{
  "model": "image classifier",
  "num_classes": 7,
  "norm_position": "pre",
  "mlp_ratio": 4,
  "head_dim": 32,
  "shared_expert": false,
  "layers": 12,
  "optimizer": "muon",
  "momentum": 0.95,
  "nesterov": false,
  "orthogonalizer": "polar_express",
  "batch_size": 128,
  "lr_schedule": "wsd",
  "decay_fraction": 0.4,
  "final_lr_fraction": 0
}
Rows from block 7 of a small image classifier, named by matrix and row number. Rows with one number within an expert belong to one neuron, the router's apart. Each number is 500 + 50 x the weight over its row's rms, rounded and kept within 0 to 999. All counts start at 0. Numbers have three digits each. After the name is the row's rms in percent of the matrix's.
Before each expert's rows are labels from the 100 images, of 14976, where the router gives the expert most weight on average: "patch colour" is the nearest of a few named colours to the mean colour under the peak. Only what is clearly more common there than usual is listed. The data: views of escape-time and Newton fractals. In brackets: how many of the 100, against the usual share in percent.
# router: router (model.blocks.7.mlp.router.weight, 4x192, trained with AdamW), inputs 39-77
# up: expert up (model.blocks.7.mlp.up, 4x384x192), inputs 39-77
# down: expert down (model.blocks.7.mlp.down, 4x192x384, transposed), outputs 39-77

# expert 0
patch colour: black (89 vs 26.1)
router.0 107:511403520441546492509529572580413459501471428551446518506617478568437448464579476451519524488518478420502514523422501
up.19 095:528528540505487505450550501457551483512445535479547591507430532529493497470539492523464506560539460409542518548527414
down.19 099:470517414520466512510441525544521436649470447420535617552486548498501519465559527486459571527498581500440499542550536
up.20 103:453492494477423504435476459462466510526471507453483428564470582493502519443482538421449467516523435492518516457515573
down.20 098:409503521522487461538524519535462497516484452480460528445455534532373533439447544447511477560458465524485498507464529
up.21 095:514450521440568542473504597485507573524580434498556480532478533538501591523597526539512526455574516479396488526548433
down.21 105:398516518510471529425459531484512486532405550500504506474519576551468451527493451512467530520527410512422486442443449
up.22 090:484548460611548565436445521497470485489461494528459531470509446477485566447508404444587448564522496509564509445506477
down.22 098:493466511505426502604465453447421429547509520518564558556448526535520566457526531525470547581511509473527520478474388
up.23 109:544595524579523441533521492482527413495551535507505573419451588502498508434463529519576415485520524484598522479446463
down.23 101:473510450490506508400569495445433536447491471431470491488481469488467562537475543506484577410542409533436550431555502
up.24 106:496570594563474496534561514548512468526490423559559572503465534587395458517466460540606496487557447467479429516480458
down.24 110:500502499555519537493439552523562458502471563533524541559546508492539538472596514483420494493568415449474487493525544
up.25 095:582459559509492379483475487479529479506451581513503392534557559410525438514468503423446490434554547404495508478566567
down.25 101:498528494450444575422561581470507486434490453503518519554528572449534579511474567521540526516540454555518527492545564
up.26 095:548427498565574444515457482454445606469431614445538470489469510528541456483550483432529492464540475410517513413574570
down.26 100:601547431523482550454501630462500510459579545561463496521536514515382597522473563571469468523409531504599437466490519
up.27 100:532572605501527469576507517422503474534508432535496507563540489448574387502488551503543433530451504581478438496447452
down.27 099:482636427502433590505457547551598477509590534546444470460482500512450446536518482499433509579383440522542481584523526
up.28 100:543579596466517552447533529519493548458501554577478454607535483409529558543528485438432545435454510556456525486546479
down.28 094:467460547446544472524387460473471458433461586432583472493553493415547468490511484545491407561432579466439474503458484
up.29 102:494433469482439551485450615505410548541516601513423468511431519520474571505529453524516519485493617550539494468511523
down.29 103:488517517454502455478437483496523486641541517334596541402381524534485496502400511492496551465463600465498482469583518
up.30 095:459534519453461527573521599496445488486539547393451562508431545510491471441497490436444417526366533578567472505512452
down.30 097:512485457473495431576550510406439529541458635496497459562515411575421440539474511433570555463548607454437510471553545
up.31 096:510579522474503427382489529539379491578528559491496458511516435406592519600543548488515522444545443584491459416500550
down.31 094:550431570479487493508502553514476519500415490519481488520437490410476500506417430555499455481547563496487582524489524
up.32 102:534531591453498573425487527414481501568499504478419617524536500476453512418493476494463517460471496510476529418519559
down.32 108:443442599553398392511445563410557556454444505507499519498581547460461545471550522489428459478504435424513540534471532
up.33 105:510513545460538480496507442484412536579546491484520569446498544490520568451454484539426587439513441503495489492481489
down.33 097:483415451527493424519507558525544469423528486454447512511436499480487453414545508546437504459597440511470471519577512
up.34 096:543453429574524411542539473511465448460529514549501499523452533499395489478453449545446477517421483489457448533448596
down.34 102:464503590445420461475499556559486495539430536600504477574468438547595479501478491481457494489546520613459500493504528
up.35 105:477502559456547487537537497409459535431497521476631465554534490574473448457511587498554503472435571531458518446544534
down.35 097:567468548557444471522425509532531518544487505426510510448450459442465469535480469487526616477553430490519537480453490
up.36 094:429651522509474455545542489519459492483574452526420428448543567424496498534502426545512522472485450416506520511473498
down.36 101:470462478474541497526512553522461558463501531503511478522577516466473420479403491534491518408546498549521473528466511
up.37 095:444387549542459535513462494522574551523505438515522501588485505545472481538427459546568477508418425464528550546514538
down.37 099:510526516502558538534452434531513496593453581492588616513451451490461428610473400523475456537485546442497505555423530
up.38 099:537498622398446576464489545473450487425555423491565465462517504477491495539431544467527466445546566583545467589444500
down.38 092:522546527621447550501516488514502501532431446505448363562534450535571499474515469570542545498425533449457570412563497
up.39 100:472479564534499550545482417515565425496528382556437576423469438593510394494518521505446514611585497560505488458476453
down.39 102:542499514424453467512482537523431529471579461523444449607563473525423512596498512491488544489472499431562495471464521
up.40 097:541472454586485495486533483439523498509510502502449488430440587480475425503405525437469503417426559562454476476493550
down.40 101:598532475529491569429513482511491481534555446533485393502380462476469490531447539554548394615473498452415563481535471
up.41 101:445540523502498430452567410563522434518560428532392472494485443519610441443484508447505378462408448470479465492431459
down.41 098:500448578418501499561518511413492530500442549447545390555405601463469488544571507499555478471415502523545498519543564
up.42 100:455462468646594530417546517562445584409483456481548431450524461424465441471554496530467536536495585468462536531536489
down.42 102:474462539511512530480478529536502452508575479569554472562543416540489552521535556463503430526428506528523584541509551
up.43 109:469416533463581569490460529513547488479508440598470481385528492495451520507498474529563524432532412495482413476550571
down.43 101:522475426438470474423485453475457574582545507488488519502482355537494520487508515475514537492487510536470502555466561
up.44 092:536554542411497481474535611431469428470362482485472477496506631568468491483457435443563491476451541578491487464467495
down.44 092:531524483473490472426547378539483491428502429453516501522499461526430485595555514489509549492597485522506522500529605
up.45 098:561472560457558402469489490521458511540588463529574466412459556441458459483517519479561501516561430534458448518499530
down.45 094:597406493435587587544508481518450516479385415488500522530505494500474516527430488418482508443586537458554553450507519
up.46 099:471479521514440436496443510455502526499530411447479507570477539434399433437526597476433515449537496556495401547536452
down.46 094:600510550589483526505504521426472527509532570535483532462507345516528559533454509473483483402477509519525517540526529
up.47 099:462543494530461492482456526453383506554534435462482526482524457507496522484521478397546452530451513491524562527456482
down.47 098:534498469504548512510570472475480474480520519485499502444462512568550464529540579514503563474416484525400479510505543
up.48 106:560620419446535446512469477397568527486483534494618572469612529648482535558505533561485497627483479561464482441508478
down.48 103:486564495467468368505505483480488496442487485533473442476442486471470457530519502482526527476505483575424502502577526
up.49 097:516434425364488482507569505484426529439422492524496479551537441538464360372553509440517542483512491554435500558505443
down.49 099:553561542491424468440535516464492406493547498556429500380440536440557526539506486573414496525537360401494480479592519
up.50 100:536492456459466443540506480516436568567548508442432524520510562456482430561430557525584482448489518431469548505518531
down.50 102:444521522546498555496480490506547548496492538447534467563399520555559508512469402496448478504492486378510597475434522
up.51 100:538510484513521502523506529494458506557471534424484482395522505495532480547551493475499519472519479479478552468447591
down.51 100:499526462501466507508562435507495541496422579486458412524570544512569555447516501508532435515551448430434505508498559
up.52 100:537466472369441556511590475556419565599460472495408478504488504455551419512484452318521422471463518434510538491573505
down.52 101:496463486528529481589355460475513417548518429458523473601432546510385548460613469602520471406486480457502542504453432
up.53 095:447437519449486612511469480528506545548517442444440459445471517616402563569522513462460496531520442505521500433519527
down.53 107:553609504541469480535491538534501593474415519535515564535496502557542499458489536494520457548468545520538575519586480

# expert 1
patch colour: pink (76 vs 8.1)
router.1 096:474537490375552490542470467455440485450527502470527559484475464514461553515494489511529467397491560527546510514572572
up.19 100:512500551466503450601554515415533434569464403539400463545524564577530517448513475461502534537514425466485465467512416
down.19 093:510513490528551485389488469421569452475533547451559508448407434484480470511514553510492436480531441510473530544406520
up.20 091:539505420495492563484476487517558443472562528469506556542500561429528516448457395495509429532473487481403517541560489
down.20 109:518590480583541461451486558575539588588525442450489498593443470547473455488467559531562443497514446466538463468461501
up.21 095:529537457520605520454369562517519484554531522388414469516593613557492451447484435559543519453538495421451477544611467
down.21 097:422478480571450510399508469547554617503583470493451524424463506472463507511499538459577528477548541528519484456488511
up.22 102:515454549503598532477485478512560441520524511433577547490507470461473534511533535546550527539498440472573495467440482
down.22 101:588527447479536511523534465426457404443419503433482540561542461498601515468548383455450493515493534478527377525393494
up.23 088:496574405475472445424519490559569468528452585485491488538532533377503470487467500599456519490427428530517527468337492
down.23 095:504485458526440585519478406471532540443449437506473427533498523411564459550432501458471546398518561483459416473572486
up.24 102:446547487513487515564549488536482563452533500459388572505545513473482518431479480576447482455521510497483408449529662
down.24 100:509479438522457537416502456528608480493554562536518569518543462536403459482464545540457386528484484511545520540459408
up.25 109:521395435421563533479536561603584467537501431481531542491439538445521600476515472541482531458560481473565532476393499
down.25 104:484508440506429460478575521542473482476580575498518508563508467496469501527547533495442491549442418534510486490623553
up.26 096:548465542572507491504507442522374528480566538558441523499494552559470471536489554370445549474460441456459513412500522
down.26 090:524587578533504452522561538423500489530497464547439494431442505450468476560506575570376527525460494489531444551535570
up.27 097:440417481463439498530491502500553424510478540523461461514438469532400525517482483416488469459462462526542435478531500
down.27 104:492599449507439404548521387568524510487509499526391608513484448523452537506484511524439513398574477546463498537506538
up.28 103:450538451547385509488621511487517562521510562482451485553524500501504424398496561500461448481535452454481589474470468
down.28 099:554523476536518431609470451541492491467474499498414524474502472509535528547522557496450528517502415546481487555427459
up.29 109:556473521494615439416494479526497566494458508495492514498509426513392437577475545520421519543500485553464573435389525
down.29 098:505501514499566461498512421460554409519516437528571372513531472421481496472469428478487517511508473509459513404472463
up.30 088:527443578560624529599474466552510498445542503513509524563478533489468478490524425548496516465439495412481494597521511
down.30 104:447577527537438561375460438468434430491566500500438467454505472565509446485552436517538446455477559536550548585526506
up.31 102:411498522457414498482478509481474504506518366495471471569458526556506457436438486509582540494454418504525481526490526
down.31 102:490512506501472436445477544474470448479480592526465491391521489408486577512497407451515462530441501490468549543623460
up.32 097:542468471451394456518498576573532477535595531441539449530472481503569522526502546494507577479522524418546527539387435
down.32 099:574421475632505511537526461567411505392466497533521398528553535469535509486527397463557512552514536512505485412506580
up.33 108:482475503481442392446607589542507507490514418424488520578513496576546466596436511565462417456427433498549477389476453
down.33 099:492458516377409518467564505426516520484504511501509466566508515440514438503441435618505483520594389506460463583503490
up.34 096:378496440495539456571449551414494511563458489457570442493497500505467471447537469560523512453540501423340481525563509
down.34 091:576468514507547489520463415583455422475501426522482428501587504459475499488474437472464491486507409511497487522507487
up.35 098:390568462505499493498603464473555529503440522504429562550512547436519506537408531500533533515497563444554531440535407
down.35 104:540519515501526385462415425516550502576552498541508393519478431591409532530495512513472562523506503523494517488503562
up.36 090:501503491367526498573490542506512460558505498555479510445461580491442449439577450498482508476538528510485481378587528
down.36 091:531483478575527531555509549466493548480475479445513389400503601490505571517479389622469555593511553507470475531458516
up.37 095:532454380462441521479513591525607424488598484541513506538551452496524456478493456529498496493547556498440575440457535
down.37 099:495540443513460537563441496468522553523516514547470479435509447468532542544392475499446480500474552450528582429503566
up.38 096:495544438457479511417468356578515527459525518458519530557552526482444547616469549483450546527504514444495425483489524
down.38 096:485375559473498505574421506603462491536552510489535523492489574519485468447491484481536486406618535533454441473538402
up.39 099:447527491508506501500628576572554479532466549573561488510579450517496455437477539422474530464487459441511603564428530
down.39 086:454483451510560570438553495526476528534552495547552428440467466517488588582464525371541471506461455552523608474449528
up.40 097:530453471419517526518461563496567509452434474490539484538514533434494453585507461450509545547553564532520460421573449
down.40 100:415422451450428421458514536478477505522590474506522517561436483502626437557489512440557528513603561501489455487512468
up.41 106:454477513491565501528505563494421556549477529414509525460411494537519470448567500518528526380472519456579455548459506
down.41 104:500498570585495458514507508533482485542462441370481554516444468449467568505439531447516484522524527536563483524445515
up.42 097:528485497509496529429504443550471444521477509465499495542491530592513441634495497546440463475551487526533540569567545
down.42 095:517538526467491518513494530478511521504549562543525536573566460558441578465494416497490494433568591576549590471437476
up.43 097:534446567521451485580529516425460445484529416477511436615515471483443580487499473478476520507506482479455498496492443
down.43 096:557415508455561531523435434528585552518513520529533540511469513556494635523475498475417515511532507496487432473458546
up.44 089:546490403421429446501439434389641551564474459473499461544433483508432482488426576514561535494562542457506493467474456
down.44 098:505484563584592471524473507561497462587459535469477466462516521495459495547561404499510596502491492488552491444502503
up.45 109:536533405492511477490444493522441486661472470555380466528449548486467473496481551528548464445610476596406526564498489
down.45 101:550413484442539413449531538530564523609540516521442430456595472513466528525563476451500566450453449554485543525549435
up.46 098:545550452507453564481600591458477455450504485472522485584523496534564475517519488395516409435473538501448491565610476
down.46 105:574497484588478518570503551516482465525499455510529422441510469490492515554543445567510463475464523475405494507463420
up.47 117:496494519442571560499489608481516545457452513410549480488456531508428592501542429501536538422366529537478377492507497
down.47 119:453445471489553487539467512471564539469522512457541431542451502525427529546511486467512506473490577570519421475399448
up.48 094:462482561550537517455421515560525503558618482476423530435426545444493488527423465488417555488632568541498477517455544
down.48 098:518519449541501499452516531446587517485468421528541488478456580473481515472468522543442491565576462448587531489472444
up.49 098:460546396488494469394419504547412483451542547572444461487558523468429505514531503526499463503502440457507496473580537
down.49 100:513564517537484492532493537488530454520518429436492591558547436456492483499509564481582565472479529475502509541552524
up.50 101:473490472411547501472503587476478497503473458487581513532466505394424556491564469468538461641487503478491417549506508
down.50 099:438568508527500516507534469503523580475509513483577559518504572492397353519535451569500464416492541590563474572523475
up.51 088:413482589623479523552455524563456509521593499417520410533471571515489526478515568509444410489516567482473568421518494
down.51 090:574520515476475474456429408517567548460471486476392520431511524521571439513510431511476574462480533424441489580447578
up.52 098:475426586487566538473535444456499533483431503521493559552467480514499471499481553451493508587541547542422536490460469
down.52 099:452461528484399435457474543442560519547528595458478567436442431519559557479557555459450413475519437477438537450490501
up.53 107:532559375480489477526451555613416574463462470562476495474570495514512534449518448471450518482577470524451640545448434
down.53 106:504554405477510539571438491518497593562472431475465510342530425672556555465537427529530463473398508557568513501592471

# expert 2
patch colour: red (35 vs 2.6)
router.2 096:451583566474465540550492571444553446547442566513538607560478504498473476527475432481447494531488482544566422475492434
up.19 102:544547466511477464448377426640529496515505504454468350486419466433509516514491533467425477477540512446506483392518461
down.19 091:506516501508532561422475453460546494517462458465533553604519491479497500518446555539647435414479477494506525526470449
up.20 092:515548439517393453566534572558421392525559473481514502384534405522475555510549586511541532380486480469437540533559539
down.20 103:452596449476521457495473448507464500549508512524500525407571478546498526468550430510411490534499493402572519491464522
up.21 103:467494578436503457507520453385457483480497502438545426490462518520444478470454475441434425558459473450517529537601447
down.21 101:494542527540477509529483526506489485467475586493459372450537489517489469536464452379523426524469593465492502520478465
up.22 096:389470515526443510425465549511489461425550562521570461576518492472462491497532461523507474540442461436472466508457559
down.22 099:501458417443544463515452466474478486474463471511502479465561504551457503463486544547521443595463487518535496511395534
up.23 103:508455436420446540503482493505608527546463479451461590444494434578410502486582511462510472509411555510598486455579556
down.23 087:597459498553569449359460498529539427489503550501464504529586468500513589530535498379511567559600382448464488520535452
up.24 097:423462509530495523549491484507473442474547494500460480516554456485493434522486503491446422434445449516525489474482567
down.24 097:587539511590459527466446526401528580473499567523588411487554595565502488461429437448470399474520531523536497441580449
up.25 096:484463521516517633554422487505532562482483456450495496481489570527406538476542413611575466520506501513412541513533594
down.25 100:534453446449449444489520529424500550529465436499420476473525464496422640512525497477487534501538458461504518579512513
up.26 099:507579499494621468487507544427537541551471503527501406366587564626475475442520520542494573393492497426499470489478469
down.26 104:463558491491375423483471525595426487438557553441512412452553394535464423512414546581529511437515469530505529539477585
up.27 128:575566612530438414530588511453503607556483477509465495517527451446494540517445555441464471522526517487553506409467596
down.27 118:435447406518497516544470488544509543504457430533404531522498458441453505551496526508515551504450446460509526445562476
up.28 093:564484443460460435483505511501594517512441451453507506545543560572614530444566566439420495427411448524519460430465429
down.28 103:535486597504465529484493475516531473503527490538482412522562409487481587480563498452550540525366471516484518587474594
up.29 090:476417493501548575471519542506519559423530448479526539506571449434473404491425464533531534447409445557564410447503529
down.29 096:484547489376485593564556514412502426482525556570451502550544521481454488486501462437480492388463414447545522479495496
up.30 106:488452485454482535585543549497448448438482572532410455433449556544614510478531528532513488491498486490424467491437591
down.30 096:416468467596519571517526477571489517535471400546511549549535439512529439528475545629468508596528516406526471440476560
up.31 093:449524497575481502553458452571567504535518543486498517592550505472508563534592557472433617420526485418470499514443580
down.31 094:517510511516555526521487455513449509502473485461502575470580480435523460525499506545592500491578523429542472536558555
up.32 094:485448377492475552464422473595461502428536571558534536435457443539485530547530500488456563458353513505429478516454456
down.32 098:535388468502546501468510526463497422507500531423476491459495549561453490431547404514469501509449447635410586552466593
up.33 102:487520546543500482498505423540467564512448535480468475442547513492514507548563435593448580429453469519502511548495647
down.33 103:509479498453549540446542494420586464558420490523540518582573507513574472513627496475457434517596443504582471581491398
up.34 099:600499515491518548472535409502549435600484448503543533524472488456432466550429432521467472550379456602559480462556563
down.34 091:468516578471485517555485454480518500504438462552547584462451416504517517509450523534546492551571501481453466494526561
up.35 099:373472498549463467481570475491471448471522519573541531411493490499505612541503503501542543425519529533477558407444517
down.35 100:501486492575640369517518391541524480419466534463452477477549491453459396499485488584530427490561530418542519418482458
up.36 099:365456586588512542442541598549535563510537553566557511415595519478486512460487446530532512509489515603433438500505547
down.36 098:534508505531510520449508478564542520611572522466449443426468554511518502395490457433560464506497502428528557436595394
up.37 109:508552447431481493488523514425412448541463492478453448560513481460477489445575631546572431456497521506583500546554566
down.37 102:455557459494543556494529409478478461510446503517486506495507441567511491517514464449482548535468485547400536495443475
up.38 098:564461467378514580456528566537482503458517405550543571492525500496519497574443554491454513474498555413461525509564477
down.38 098:473537469471532503489423475532560507478513528472513558586521513572503464435459470580433472501540481564550547557413578
up.39 105:509425439521387532546556433515553481547491516512512535522495491549446515560534523493510477518472500519474423603579510
down.39 103:489560435494497502527461515548608497546483411425454427563562497557514482524483428427327486555471522526523487515587490
up.40 098:485513527555597393518412494533511489562469412489513503553475468476538519504457406514446453493469450527460528569456479
down.40 099:477470554576607539483569497512497622493469532525573526523593522484443543565530520540502477567607488509506444480387472
up.41 105:437510576464530506465535512533443497498507486527480472489534498446473555536489519513522500469566541474516557442522460
down.41 098:502481453519449514537588497536578505537486513505495526507497508604480459489443520519470548557510493527467556421553477
up.42 105:519547539472529538403483528523499514564535505528569488496589524413566574471444579515512475462500421456430484527541402
down.42 090:525462568546474488398463463386627405415525479529484521483509545506517485462420555508492601443463545563498517523486481
up.43 090:547442457483430526483632452510598529500490351534558430411447486570513449520425519574503443455492521497484554468479580
down.43 100:557487481505513527458396573409479561498561492583546502550550418587498437362416530456428576511451466481431446467501498
up.44 098:498449407471485483500486512556468547374420448450523596539519511461515545471455456452467563524555455391437529509504552
down.44 099:497502517424595531500477526408475557385515463477596421519492564594442398499494518513547492391549497426500467473522458
up.45 096:504490497466574434443483420541547533517464491594525427561527485453535497457542479527500538481568571460617451515555648
down.45 100:492575478524495525466469484495537525432437548542363421445512599509497440592569443522545482456495558542510607560603404
up.46 097:420451484561397527497494532520345581552486449407536497485535488385457514493496522524583554458499541572424407462444482
down.46 101:550427503496558577557451536546461520493564460460489452483500574464496558470361521550497522465559489516503546487459535
up.47 104:421495389561510451474471460473510544475488472438526505431536548553490505475536487416534552471458506438413559463523546
down.47 093:445520468454540485500470467483414481436550540534506636350525501477569447517512561554421421503381459523540501625399512
up.48 098:538496536473511499441489427470471481449478524462490483423463528523537449405501591429517419469543479391561638508548531
down.48 099:474422525502467469457549500357533394488512459545554489488542458480412516595528525475481479487564510508520403504522625
up.49 100:524527549527519458489518490475612432439500523424436478509553429530520491507424490418552479428492422604512360491406502
down.49 098:546470451549495570455448428443475537495457420554478580482537515492396705563508464527472502540392509501558561450483491
up.50 092:488525565482462549508474446478534489566446481578488468407485467524579498428438469554472576525495372428433502470394439
down.50 094:455490469488416543446512576496470519569495461430515541514560469514582456480394501491536516534592392557515513494468499
up.51 091:485469494497594536549450505560543449622503539486564462518519410410513571537515461430499574502504555456501560509451436
down.51 099:520495524512509446492535454431520490486452465617492627423473586530524491490456555465457554592462533543496467586453597
up.52 097:560540419478573498570557427433550556448614504578430498519503500543452451547536445524488524443463532517459551527488445
down.52 101:517468501397509472507474478450393592506583477546426495485491528408475515474483601577466482537538534572544480532501478
up.53 106:426428576545574502502527469520465533493388397473417468583504543443538471627427598586549540431506560443546544461620602
down.53 091:516367495426577561511476584470498462518538520501529533556443516542482514461462437449520508420567420499539490544459501

# expert 3
patch colour: brown (72 vs 26.3)
router.3 101:540414460496512465503521465508553462498561527515415546544500636465451518442537382548570502489593474471540575644478462
up.19 130:446466402511474505426503401499467545438569466387477398514601620529453506531563537495548543474484498485473579588505491
down.19 122:438408506482566497556578457466443487527493444445469503478600548443525487548532565444413458467504520554465572456562494
up.20 088:419489412453410502550486467464594480447481511516551485485439504471558532485470509520518488445417501469462532512431582
down.20 103:535487518455433447467440490470506439412439593524551590494416463479524475481501503448472460468521500461506469442482499
up.21 109:482535508525457489475477446487532609503548465473458459438557519487464415523556503524512522531445464416471516413438480
down.21 102:564550534466437483456470516564499506568486463510522603530571524405508449437384551563473444514507465520515484461607496
up.22 103:495501478511416480426587546484500522502519443446515436526519490508487538431654469521472429535512493525443522508422538
down.22 096:572407492510597522594554542490568481532485466527539482474475578510609442470541530546417534523571438496486527487469427
up.23 096:531445526548559495533484580519532459525486510550495425577433442498528485534406524451479504493510506501419509510553549
down.23 101:466553381554548496528506453559535542467465520464477538612526501517399508434484461411500513463495517591463451518529491
up.24 112:536515498539513466536466557590491461444469443479508525457561395444467510418382428577536565580489526431495530508417504
down.24 108:412470501498491530458486531599402658483590464567471529635477556544535521498623406500393552534462511498474488514486502
up.25 101:469524463539489638466513430462452552507476542488480517503457512512511499414425512415537496520472520527489411494459435
down.25 104:504564569492485468487506533489478614545490503511437506595491589511456482439488601621555510474501549532446456411519495
up.26 098:452526511463423515475429535448536496461488455494580495524493403470454609502581532539485357432454595512605485542562483
down.26 096:530573443454596500432555472493444504534576454551530515540554557522535495465565514459531436470528523557474475423534554
up.27 104:460551547541502458545454478435448574513489485467472435489495465454446502530447610561489499462428493436634517527563505
down.27 107:546606393544434578501570492511453358430445519487470449508450520586533514505627533483555504508401467468607503428502547
up.28 108:473552583492457590445612552516523563548537509472498484456463492558519545456479448586506516462543452536488566523438531
down.28 090:420437537498558404579531570546480492574506519582484496544468537458525449495508499522553554546439531599537502554451506
up.29 103:472450456386496523487520470592532610473566555534532467464583477526489507471522495581494507508502517500532495483380552
down.29 102:465584444462418495550598422602479541580529490642469498591526363511535463507513532393528489448526395530486525443497537
up.30 101:464497412561521487523511564431531612496447555551413444545548534493520500490530531518453619567645521468435505520622491
down.30 093:490537592534464564491564466477459430511524551487570439487445522516579514484545562493501458538504592486488464471528461
up.31 102:516450521605561593539484517503419518558376537395504439504446416479520589568499552473512567566516578511454561397486547
down.31 101:498435381389425553472508414397575522543579559486479612514396520488550535547480538438515464517461524516444438449504485
up.32 103:514417446546530572490637486545529519521511542463566486533526473487429532544570547487485541486541434513523497498431508
down.32 091:590520512494466556444441525487500550532457586556555434488544542574498440502548418552394521482554511487494420544452524
up.33 099:531512516473444482566507514607481553488456526516490486505581433563437544415456478420575541449529494520576466429416553
down.33 101:600519465460575440473536509446440446566477510579557595471485530510419591451473481525527565534512450581592407568602523
up.34 113:492478420451524509516574498590446459552567489610433567527544469450529511511507542545544437516500512506515595657403502
down.34 095:491512449562444601472470445622505508495443534503545410479473558548527449501494543509490488450451491524499499494530445
up.35 102:469524516451472513514412469529511509578548619504436514546427490461526587491527517442539384554451447462421505539509483
down.35 105:542499514481474401505534485468518542496529473528457531541640455562538536618422482552507496347558556535521448529394542
up.36 094:524494495520573578499534505535489456534442403592560403617522432577449524500415479540486490466487583448531477507520513
down.36 097:471421552552557501512473472600557482431480563487505580540472465508487523557518550517514499574529491488478484470582574
up.37 098:585638522564533475487395451445482508465456472465508539499571388542473552509491417415558517540499506451485417489438510
down.37 107:408452452475440624596543493488495467466520475512466503509492594518515443553513565568506446556464548494531528535516461
up.38 096:530537483466456434518522558474559499504504471521428532502459501507526544508546580491521531517485481492548468494469519
down.38 099:423404502483537512457443431542460415625418493535542495471468516474499544429454530429492538513530529488477537528526541
up.39 096:526481505544489439482524478490510485502521494520478470530484530411559489469508532554527514439500467563482522507508484
down.39 099:516516465493558464579428507453496539482574514378615520504463544465505554459566482504423476483563448550463423493440474
up.40 103:469464528561420503517441586478522427571467386465425440442498414507505541426511486530564554568545473520462487437564533
down.40 093:489564537489432441589537524530511475552481468402395484501518421533546504543475597494475416409558501493448504458461466
up.41 099:489590424547556479563606451485379505521476475504543437447500470517464567552478443480503468534531483440463521447538452
down.41 094:511442566605582582451455505592452472513534477528549490532584521428584543509540519594447548572478493421482497527425546
up.42 097:505533462502448566486423536511414426485501448470375503454404448562466533429545557445427540528529515514485510472470473
down.42 102:448506519509517519444463497400446524461473517517527497615608456541392443618506519417544568519382486457579499486451509
up.43 101:487500440370542510532480483483475451424473446562549557585520467525486442516498498596565466517471474637489490501576495
down.43 098:478511607528405475561551518591429468560553454451502530527540479471496511533583417501509527426460454380521544450530560
up.44 102:486513477546519417556418545513497468515423461497570571428551552416358578434472455492414419408414558476501515464500558
down.44 089:539505554487469515388625537458466400450488564514391501545435543531434513502458482554443545451516536487565438489372515
up.45 098:457536494532428423497481590536526442510493477494553532461508432368434488531465467448566423518475486543459463473555492
down.45 105:604482427519562446523583457499457470383496535496526496563467488499488555500448575569447544474549498453556461495537530
up.46 101:537556468499517489481511479530507427530498437472475539461440532492535448599403411455487521558448489569567518516536486
down.46 100:402461479468533502492470542484475485505512523532571485480471523520510372489557374454473582476453429377514493514441478
up.47 100:438510600523506483543595539550525499547573409534584409474543481484513455416503419476599553589480551491526555449501518
down.47 094:574542574521529594411525506467509469503426583525492399508490435476459445448483587505478472530437568439588500485509473
up.48 095:519503487528449481590593430605427513531447437457506493506450497538483391505461511338445511512497474475442458551566477
down.48 106:535511441491564503443427484514602485488620461501452525447426492477501542371578503510505472479619634560406543458484597
up.49 099:442440540527459515547502469539550500519522402482503411551509428541547524523510567502472520468567566424576475431495526
down.49 106:376391510425494514371417478376521468591493600496519514501485540568460457491483479469486514558495491611517508505453502
up.50 098:516486529541490542424439583395509613523495540452558461439490577503476482474501446475510505574438435551517495523444503
down.50 102:494462472554557495538507395511516592454521533497443459550511524450434488425478522534456467528539466425485549482520476
up.51 105:440485467556476557497463554380492393535470430474451553515474446469558468564440449475455493481497439608525546540419479
down.51 098:483522513516540384482525531490427478522463474468530548435433521424572520494547502521496494481518496395486528525529475
up.52 092:408465513474441474511428492522542457520444586520587411563462546452437482490465395547527476589512470511444496523579473
down.52 090:484485511433488527500615522504458552474509457427401527488567456454560502596543563514493579517486432427509533471442617
up.53 103:456382421578501452457465522569530614495556393453451496496554422413460514483521546455528539455516449374516516487488482
down.53 099:492470570488446482454421485502539603535540561560531436524488557480529467522458586484522459594536443584518548517498474